A small segmentation model, trained from scratch: encoder arch resnet, adamw at rate 0.0015.
Rows from block 4 of the decoder of a small segmentation model, named by matrix and row number. Rows with one number belong to one channel. Each number is 500 + 50 x the weight over its row's rms, rounded and kept within 0 to 999. All counts start at 0. Numbers have three digits each. After the name is the row's rms in percent of the matrix's.
After each channel's rows are labels from the 100 images, of 14848, where the channel reaches its highest value: "lies over" is the class under the peak. Only what is clearly more common there than usual is listed. The data: rendered roads seen from a driver's seat, with toy cars, trees and houses. In brackets: how many of the 100, against the usual share in percent.
# convs0: first 3x3 conv (decoder.decb.1.0.convs.0.weight, 96x96x3x3, each kernel summed), inputs 0-95
# convs1: second 3x3 conv (decoder.decb.1.0.convs.1.weight, 96x96x3x3, transposed, each kernel summed), outputs 0-95

convs0.13 092:563416480443543380508467432549487508520398500439482564436519463443519477516455500521401464460498439539499459402535531516459436450522537527533427526486427445509461443433530477534528514495463534485485391417474549563598428524389545553446516457405495494461460489452525467495546409519495534558
convs1.13 095:483602464533481579528505477441477460483552515472478493499518525548439479524510501384539486515481501429512475552494503432542508544494491449432538522472559507529484506524527448513503422546528452506470626526471485476335485454546435360568400595510536520505485458616414572453491516488523428462
lies over: road (84 vs 35.2)

convs0.20 103:515514553535451510503468531527518521492503481433532516386439492401527467492537451518425536495519451525502527549443546513510512523411462381509450432448452551501400463554455463551409473431403382446520539454500553549524514442444515472382451464501560440408543469490534549512418429490525477546
convs1.20 081:532420453430449540485500468491531486544505450448447530544566581524399539534589531480547480487431521521464411527502507518516545446484543574491594604559573434472625411469619455464481496509485620512532473515441463454505485543527523570546562486482413517517490515515476464548482506487469555403
lies over: truck (78 vs 4.2)

convs0.34 081:486407437498494503615454482528491425470446434535511481502565472559435458482465478459568499553538527450523568455504539569565445575474528525513466562591534465502471591505480544436508603463556568458492493455460545408404588475553514446416523497486545541465467472405502444438552480400512457506
convs1.34 082:517495544477550502448476556528471560488463504511528470467491555476540547482487438514491455441466476543474461387569533562438518544489455401513545459533424531459541444386581454488404413432475506442532540463483587503465476575471448525529545412475428406498499526591581555575401498530547556478
lies over: truck (35 vs 4.2); car (33 vs 2.3)

convs0.47 077:522548467458485491602528445488433608509504568485479465543527571514450554441505517507456633550408498503568538494432492491495437556448506465513461589490505500521426455489442433448510465491517567409522509353602513462490511457503527488528426467553453542497494530489422430403565541462493563512
convs1.47 074:465545593465485461450461470502549437490541479467581475525486456415458418457547584474560429503513477607476445519478534465470485549526481575570442469477468570412548512492568558478517516430482456575474513608398510530530457526461481541463579494464484497519585458440508418600521420592492472543
lies over: road (99 vs 35.2)

convs0.8 113:504469520550459470483378494518470499498470532547470383563391514498475458395484462523503451501539416470566476409507448557462454519553490556566538415465439534479511486437459489534574479511378523485427491448415537406453522558550447410427482439493465505497443443500568537519581504488509531531
convs1.8 107:521489508496593543535620542521454506556466554498554550458617507501514524618490528500518489508454567521481449557491614529507493524490506416442517538414497484495545507487495463452549531481577492493527499460541540647523494491527614607599515566490536508476567509507386460570429461504493463494
lies over: truck (97 vs 4.2)

convs0.95 076:551481341473518500536532462488500573479476542481527526474567521494528448540484483521476498502492533426458489447434521475634480614487538518443473480557405463493461538480547414472545553472381483596499504481485527504559474490523488414505469411417457501448598516577480544448416542410524505472
convs1.95 079:471462663454447535524483472529564431465492418473428532517491444507460531472541538519569490520456406536489537455507525543384498413527494395468474460552460506552544518423365481457513430531516503450575544455531535480434561504468511466483511563506417483553418450510469454537538403475488545472
lies over: road (72 vs 35.2)

convs0.33 086:540509498449450419491499538497503570522541517553595461566573404468544511541444515517370566472479578482571517505486511615527485413497494458466538543500471393498439478414524473566466393532574373453529504526545522528586504509482505530460517548466449516506451504577471553489417513492502571465
convs1.33 077:452448529559511533450501429529569392490446544496442572467499512475414466483581465563542522504464433574427446527549404469546485544525483524550501436504419630534565545571456554460520502492429553565508570462459501503449488474423529539536521425560514506473543510509482402556545501553615535527
lies over: truck (91 vs 4.2)

convs0.60 116:525498528418542467610424531437428392563448473512519459476498516489490453487454551544494525483388596592464440507483490540576571462529443441526391470504418519550457442524524506481487458482482477457546525511517493499522495541442509432461545538419434558490483430493615448457439427578510532427
convs1.60 134:501482444511473555416502420562537519474497547508487477578445428515476517536566436476481517555543473357506444492521522501491520522515520439519443510475518432610588444440445455519470549509472513526472485474501525452500467441485407564526456508566506421484483534498309584520479615464467471560
lies over: road (96 vs 35.2)

convs0.78 109:574432581460456515649490544526417448525480471295474537494512455421408442559522487507553528456505509518570538508445460499527505487447417545484566463476518566431405466518510518487453547483539535511518486470520485437485408497475526501445542478489475517417533451502515503474489486488432500391
convs1.78 114:496530437563523503470446428484489499378559555390536463452442529420536510447492483524490443503543433525427384529523482518486544493533418533596463436527465517584511515491554495563449518625601448469476506556441507492507550469471499531452479460515496621535433534542392484495566535506481550509
lies over: verge (53 vs 16.2); pine (44 vs 1)

convs0.21 092:468418415498552476573464499419516491567521479478378505502592527462441492543481478494502461434505440487609410513479510505392481464393504512525494515397471447492464440396505534535522458494503415461465424513500483434476509550446512498446515469446385580493474549569412473472475446446457512473
convs1.21 088:481505595502535474535574610510565454435513565510489480531561447555487446516451554472576592475616461508465501532540502499476457563556473457553473454443458522475513526493462463362441579504518570489478554464515530537543518632565544429566523461569556458503507457481536560567530441533571547518
lies over: car (100 vs 2.3)

convs0.61 114:546493466380460476598504526384459469571573471474605506494537546460474539501570493525511498517507535624526523526565509582489473535552497498405545481540387496483557457470485539487583458571462509451468458432476581478428559535490515504532573508520524526431542391531436546461567521479548444515
convs1.61 114:487480534559553521467469447604550553466474546483328450500466515485506511431407517424504585455473502309507548532453496474465544492469530494531561554507501466554406501522532519458392559469482483522540547529512393526548430516482488502449453465491511502517473595475551504544462464540507482553
lies over: car (80 vs 2.3)

convs0.2 097:481507556481439536561489586533502438439464530392545500487471500550460496541405454460460463462496458420495444436439524522545425515472498278532466589515467488509471453531474468471473566449469469563497480440541496446535508488540473543491555349458469489536561497473502494418522437468484517510
convs1.2 099:486550494475501474547481497405500505492526525485410553484507522400553460486384486519580521465547545543463542537493539498422452458491520667496509458587484475547522492471526446518522427544557505493515490544453501459340464480566493501441482591438526453442488481575473420563502587534450575522
lies over: truck (99 vs 4.2)

convs0.82 114:535499585511446498427549556412567567512551482479530535495519453471354564454500544560556514513538482515484487509500462442561523540530496400539409432573436465480522471489451500521499605458548447489542501460552459547509543498450568586484454547589426541496599512436618554489527507425507505493
convs1.82 105:493552392530527501517450441538520486434432476503442478464455505456604424525552473427459531457438543438486494532528534477516507438425542592414568566451592555529497469478526556447483434504495500482449526565457520509496538470519399406577529492441531449454426460532356466522471484523443428529
lies over: pine (48 vs 1)

convs0.5 087:454537534518490489502517411543476516565480539368429486536524465509546552484563422415460462451522429489589524493402546427523428558425507452510506490533506403397491418501475483542514577480517534419492415525379517549433539457445561541531482522471482480490443505469467487536567465399525522465
convs1.5 085:481542496515479546525541474537520453487544525525486495497488479521479487464430434523460499467476469406407565498536502542501469430484550415471489456480480585558479514480474502446461475495489389489517579447533612397539487492533564312415460497504505543513500478552627439446516545385528526562
lies over: road (88 vs 35.2)

convs0.72 097:493532435543479586491452470559474441533563545473491432456548445527499477518444481496450512538418475482566520508419548570499534475520495450523539453401498566478547494530408480455461575503511346488408434505506605460528551523525485375424512469481481537559454461545496481573474378485566514508
convs1.72 097:519482498447496398495525467565518580481525421551508467518486502500509450417603490464568366439500465508465499491509517528564546518542517481476528581486430424441430490507683526496517509487493436453604556506491472464516468514519501537532553464533498418497582617474506554500492587436466542458
lies over: road (85 vs 35.2)

convs0.7 088:511534470506420538522429615461546561393446475420466516517574509488448559509521556419491383469450419516527510494452581441494565426445521579532449465407468408496528487474439526496445458503480483544432480495507511583428471475508506405492557561524449509465485510459511498496589518383487467470
convs1.7 087:536497463469536434527541473569572458508505506464453485476429476514494326434516380414496475546482493529497557530462421525512435467530516432404537558597538484484567439487465476488522474546446475464497480427404535407510522532529498537467449495450502438649492447551535568497529470459538488511
lies over: verge (44 vs 16.2)

convs0.84 093:518445408555471426604499467540379531557470415413483496539429536503510470491547586554526468514426495483526433525489475557388458525570474490505487524551500517436428573516439482461477507560525481505540478425522502640495464554473507415494539482470509541420553527619480512467487479490586520556
convs1.84 089:504533588440440589475494565461488521434516602500506477495491405560523543445547377504443452505581466488449463481520506506632478461533536476481484515492460491492540411485525409587573485463496540475460505521475487396515559511493474571491463506553405435471489483507349510542506592485454534481
lies over: car (27 vs 2.3); marking (25 vs 1.3)

convs0.80 112:556421463421552534544449477423547538415468508528567483463430603485488415484462591455499475449481480492518517528474478570491550474505555537489485484433482523538397503557527550560505458436517430494424485436472509434374500482573448466480496456568568367515595445461516452477538529557549485469
convs1.80 095:540517478534467493463550439578487462489496559477422515541571367487503643469474470472537521519505466501606481536578575499494487392528556425501519477541507503491539423466537490434523587541511554465466505575457469590572516486546545547520436498445442591558478575454488532521404427458471476528
lies over: dog (35 vs 0.2)

convs0.44 080:491549495468417516594514604624507413556483588550471530477573471481409500406524495416453442496491574464461501481502500432463475464361490467479495458427475524508507482534546519507467511486461388480487455516567537490546464490586542459462491431514504619526523462545452409428464494496521524463
convs1.44 081:505510455472498495465487504415531499484529479453503392480449458485602450565532465529587538484448530553473474459447587536542480453528485506457605583501510579478560551437438447508470493483482642521475512416399521411395448442409490474521455591502444506419456469581519495544502489491510515513
lies over: pine (41 vs 1)

convs0.56 096:547435466427577528572566572512546507536506507532521435519445481377530462470520483452598491491490447559519482482497501573375455510573536406448558510496531509455514414477603584517425525575485523503530507478470432493364531529543493467425464560515421421515529465442528495518554504517464545530
convs1.56 091:515531495532447369472484440524464443472476476495488499477599496544420506540362503506501515476538527372505521445531512453559517472449488549561511499536482502578482612468372401545520505392509487403510505486486513522529533523527467497504441425472484613468507515580432488456469424531482441470
lies over: truck (97 vs 4.2)

convs0.57 111:551576510453560572549461373526509537477528571535537501443456476562541528534546540441439386462502585481508496520530533489484501524427525487597492501549439507492538519431459581492500466489448419494518493485448505579526471496432421437613463420483550469461522560545522532518525448473648544571
convs1.57 107:480419539521469445481487559529466467503466404453516451476529503390414416445462513525525565515592434577521469477460474548505456446560502470532432534444491506440414486537468498491462512524467577514457476507573445441512547461561577499407532602549467586484448464407503502464499544567417497388
lies over: road (60 vs 35.2)

convs0.49 092:528417496563490560568452489500521493549498403530459540505554563412539516467530482523492448536588538486517560595482483478614549581416408541574499457439493561468501534453434482509510382453507489454413535516473514471517409523428485457511551455623544553543561502551529479529514533459426539517
convs1.49 102:539511543507514536435521567377581533472383472451485466498472456478446501404503489435470513517401482495513500506545493481519531520479507428409506555570464392454486537505486438498417554532478544492564525492459441497494462485513590564434379402513440452461503524460563546498428463460625513502
lies over: car (98 vs 2.3)

convs0.35 091:578438599479458421581501391602534455533392540487455521489473416413468470484488472534482541467482508516440550398427579567456486485520426461544510523462505394523485468505527469472511493524485480482521501527465619460502456523450505483500375443531556480504458435534475485521442444544539604497
convs1.35 094:514534404518556575450414541406488544423428585552472538494600521511514614522527516418554478513488517441535418537503465478577524595505553405501541494505510538472520503567493516530524468420495589477528463513532474410387546541535424469448532509499469571382538496495514484518549529472504458460
lies over: road (98 vs 35.2)

convs0.86 090:539498476539433558597445511546494432502497575386504541416592562480558518484444424473405510470445407532525504540464466541485457471497513526491591446500481514474478499461521466528558541441522525503456452510462530519448552443492549517480477555467449339587536410560593542499530569572539489532
convs1.86 073:493480549352580472486465553471544472521454557530535472457402557496503550525517527540428503565455528514524515482482520437536511547480536496508421512454538537523546443562504568493560434493522501448592518426624406474550464532466505449547519554460500548451443623589449551563537464489478493392
lies over: barrel (31 vs 0.4)

convs0.64 093:566474494367515490535419463493575490490505503515518508402370467493536475577558492470509504450441512541532491412478511631499530429480442531537511602475435485567493464562484506479485518506594445500442499430548495480536572438371486466504483498486445435512474554421520570479419450518493560519
convs1.64 101:480516438564508540469504542556474415468466469512558572494586595591501531494491571562499440514594446484512535567588507477580504555554508453571504458585369544416511573521454523522466517542495508500504486601402517528476471548471538538484485493493476547582588438461486466527433402527546520468
lies over: truck (66 vs 4.2)

convs0.65 093:560525537574524529588521475434515536516432475415538461531466540485459359468460559525511391528472456531443563468552519496507520537461487551575521505473567515390478516419480473452463452561532481563512553422533507419576448528416504490539414486501466543561464500577481560584511447559558418485
convs1.65 104:458551437466518510446484506469557486478559550512422564531488467533539490546560424482477663496496593407530412534496473493487479529530522502421448547495473445607541495562506489512501546362473512404471467498518559576444527501598507507452588555518551457438474475483461494428427511462476558461
lies over: road (81 vs 35.2)

convs0.63 097:551528438454513539589499501512420494556507428545517537502551589392528577429516564528468581507565492462456468517430451614525480545604512492660453494393509565494492430489544415504526448445474466492492516525525530583473510498583528512558510498552456514514406532570493461504525519513530483478
convs1.63 108:557516486531491440481490563442485587439517586488502439502411393492485487544490486398524433529331560494524511445531559414551525525441487491363558577483515448468485606500485604499467544529476525501487505512496440440524470543395489495528535490489523446560533493471536531482475467459506586502
lies over: car (76 vs 2.3)

convs0.31 146:468503515472474488588502537548469504512515494435299509491479512526517475492538468532481407411521492500288422487476537518472453435479514516470612552473505467450455436458506468391395449504482472512530509506477503513493494541464498441462536490465457517483544502465384456477456483491490542518
convs1.31 184:518502504540493541515503503555527443483511479503404450475477515482564503473514445524489606465482491477406523513523474518548482410533534488528474492398496528569620544498489465613533579501472537478422481460506475404536512460402536461490420507451546477452465495492314384458555454445528541535
lies over: barrel (61 vs 0.4); house (38 vs 1.7)

convs0.69 094:592485486404541531582541486575420521515530554476579464395451443355523481521492439556487508532400577616448503511522511634444500530461472562501463449540485524513399419430492494482594481477540519464499500463535496497476509487378463461491475539480466488470558494500481533458495460492484479471
convs1.69 090:442513523481467532486433468491519464489477456520497505502556578501434560440467523563448611548496473459537489499420421371567506459543506571494526499391434503519582563541420403502473536604502500529466455464424398516517458492515476528485519513557578528463407414471470538522577464589496483544
lies over: sky (96 vs 35.8)

convs0.27 095:447592490523451513597523514584478496510568460414451497578411580510443432499519450539581449523505470397462471515489539554455485503560513450509538463470465555514539563655484475463514573502465452527497446490407592459544478487541594493534482502515468427518574447457495535436544406507451502493
convs1.27 075:525486541462478480481579508397454421450425555490544516495626491463504438475524532499467544437528477463498520487546654508453519494508453501496460567390476497448503536386478486557453524399499450435417521465593516462487521504525399519482525421510440555478467578432454521589495469512530539533
lies over: car (82 vs 2.3)

convs0.16 115:454496522571521517469459537526467488549445483434485447454495491447362468444491407531432480523490487423482457568403526520481431514528551366497474481466405508508510506541499505444434463408531387456366443489512455516455544416551461537510510461435492435415483501497497467479498476456529597484
convs1.16 135:511436496410423523586510550435557502508577530516495559472452468508501437547608503537515457437390516569369475539614501534467518441501462516431556516559551517518530473418495453529542441502437564537590537482527560436556455486517495551501580504563513465543457500481492432497570594518561466502
lies over: car (83 vs 2.3)

convs0.90 112:525487591433412495534450496465434425476534538507467479588472464439481421490462447530393542451504426425475403515492486551434518578372535532523554481453514537559487533544444548498477553462528536513483520481493417576422474489407507501443488528354545431475545460517459493494483464486560542449
convs1.90 123:498541476474469544496508561480550632490504563472544489476519497524525629513456573503490347534452566587482499439455495479518486436496488496516469517558441369466486422444562522550512440552462447485545568535524464412575499462529452501557459454546461598538477542436536528512537557491503421561
lies over: truck (99 vs 4.2)

convs0.1 105:539488472525424411557452544553561420437547471394505661502417488515471498471470470485485471495460542473563465513553600505618480526468544438558538532508460424450455492629523492483450503483529492437480477495422494527449500476408434463501474491445512535486494414443538498513538404475434538500
convs1.1 091:522452479509571599539477527518560538568529504575457433489540466503505490479476517565533485510531499526499554522445426546504533568523530494424468498550544540558558561450509480533511576495516432497482617507507470482551498486698616548475558533561487445531583543433491526517539597498616479483
lies over: truck (40 vs 4.2)

convs0.25 100:479473503407442489639431424446524428518475503536573497430490469524402464459539605407451487458451475520478517495540431622470547385530545470507540542486483467525482466548516487485470448454529592568431558516472542489486495471500523464570512392535453443541490503435469580477481491532540426528
convs1.25 089:516511453547455564417494552558511507499458482498542406514534449512518475490473435475604590477476507366536472484525558469517538542548536447522600452431572562516588481394461545509546561557518509534481440449472375499529529494474421499423461539461461523420516470537451424493505457450461588546
lies over: car (100 vs 2.3)

convs0.28 095:515464436537427453474492448563559482462523422514611481464529551469534481529497480530554508500454393451600461470534575553563517545512554469540557456554532518547462570472543523572539537514545410449393529439532525532508482496489514497541403477476484584453488533405432348512595519511500498512
convs1.28 085:474535510501498496510474583502461533529513544534472503533447417547410534502563417553454529436526546558542461531467474510533511550473458570469554527473540419504518476528476387454539477521502536489551431545485498540402580442535485472463541512538498400507492516601517675376443430502457437439
lies over: truck (100 vs 4.2)

convs0.36 095:547457495498357513519410565437504444415542451460556523455498536442540445434422381482471540492480452567553477526508514510542437508518489516526563487494420469506516585493428522490555499468453522519535478526501593479371513467519572497384442552411454531494506387507485517546574506553487512495
convs1.36 098:478407565545524384510555430511559484520454585534425425488483460489512460564493598529474506532547552511454523542408507538454547538584554384460444485481462490426372390531479518458490478507495495495430494481508467516613504526533592472546535456510510537414488518439576489509477506531480473431
lies over: verge (71 vs 16.2)

convs0.12 101:450504449554347546513418434447455466512520485439483471410559462530471536446520470408494472473453358503516537438462537501591476565484495474568543433498458459471533530508517478518574525492549592490503481438436542488492459464572523477481445511404481504470495390430554565469502562450454426522
convs1.12 100:467519540487512432513522576435527560588570397510542607460446441560456392549479546516493461524597537545494546409440461496562468504527518488467489545501547476541455466410501517520445386520450525473470580526545519539501555577538520554540627532494461453542467563544440460530577495488539556495
lies over: truck (57 vs 4.2); car (27 vs 2.3)

convs0.10 107:519406518390485499494360456475513465540405526453389366501517495517486440451492477512436435419412540531502387471436554440472421531517490505505530470461452443456475513526473451510443470413532448444484515480500540449468488390561517505461504496491425507466530544506502532496468570454580543522
convs1.10 123:470370497598489487534510517529436582499501505507526505579454493526522535411540521515509497514539457542553586597417527559537543538500557444527516588459558515565509602491513434507578544556544476559454491548487511570512551515629482561537465441517556522515563473451566487481588622520508475504
lies over: dog (82 vs 0.2)

convs0.9 116:541499431438457492576471499462504481492472541473465404477502556464434480492558533504533404484484515445520511460437468594489489549579527578505514507487478495365444445445418448458493540433494478502435447366467461530500425547525519470533552355534543532439473562509450503513453439494585523414
convs1.9 101:490541529457518503511479518575501542579614585523525476505462466509581431536460525558550495499475543543444488512524533569593512455487539412582532479540502572524548475616554532528519423573553496597522469541548469448531587493483459591551573506464510506563488418427560523598581540441490530516
lies over: pine (55 vs 1); dog (26 vs 0.2)

convs0.52 085:537484487542434529528541550608481519553548449532485519375386572461539491371489506541475554478435482503512411424549520532490428483494464324497441520514495424491465488548399511594470438473518440540557513486493471439436558500506519496509463504548454462563478527523447487507494459492500547574
convs1.52 104:524501496474511405498438470499508451447468530523488453498521423569404427627523473480502488467530487527476501560459439482468533501516467627552434416502486448478525494554563533319486495564513608477400488448534544544530460489548466491514400417443466531529430450536457511487500562511483494464
lies over: sky (78 vs 35.8)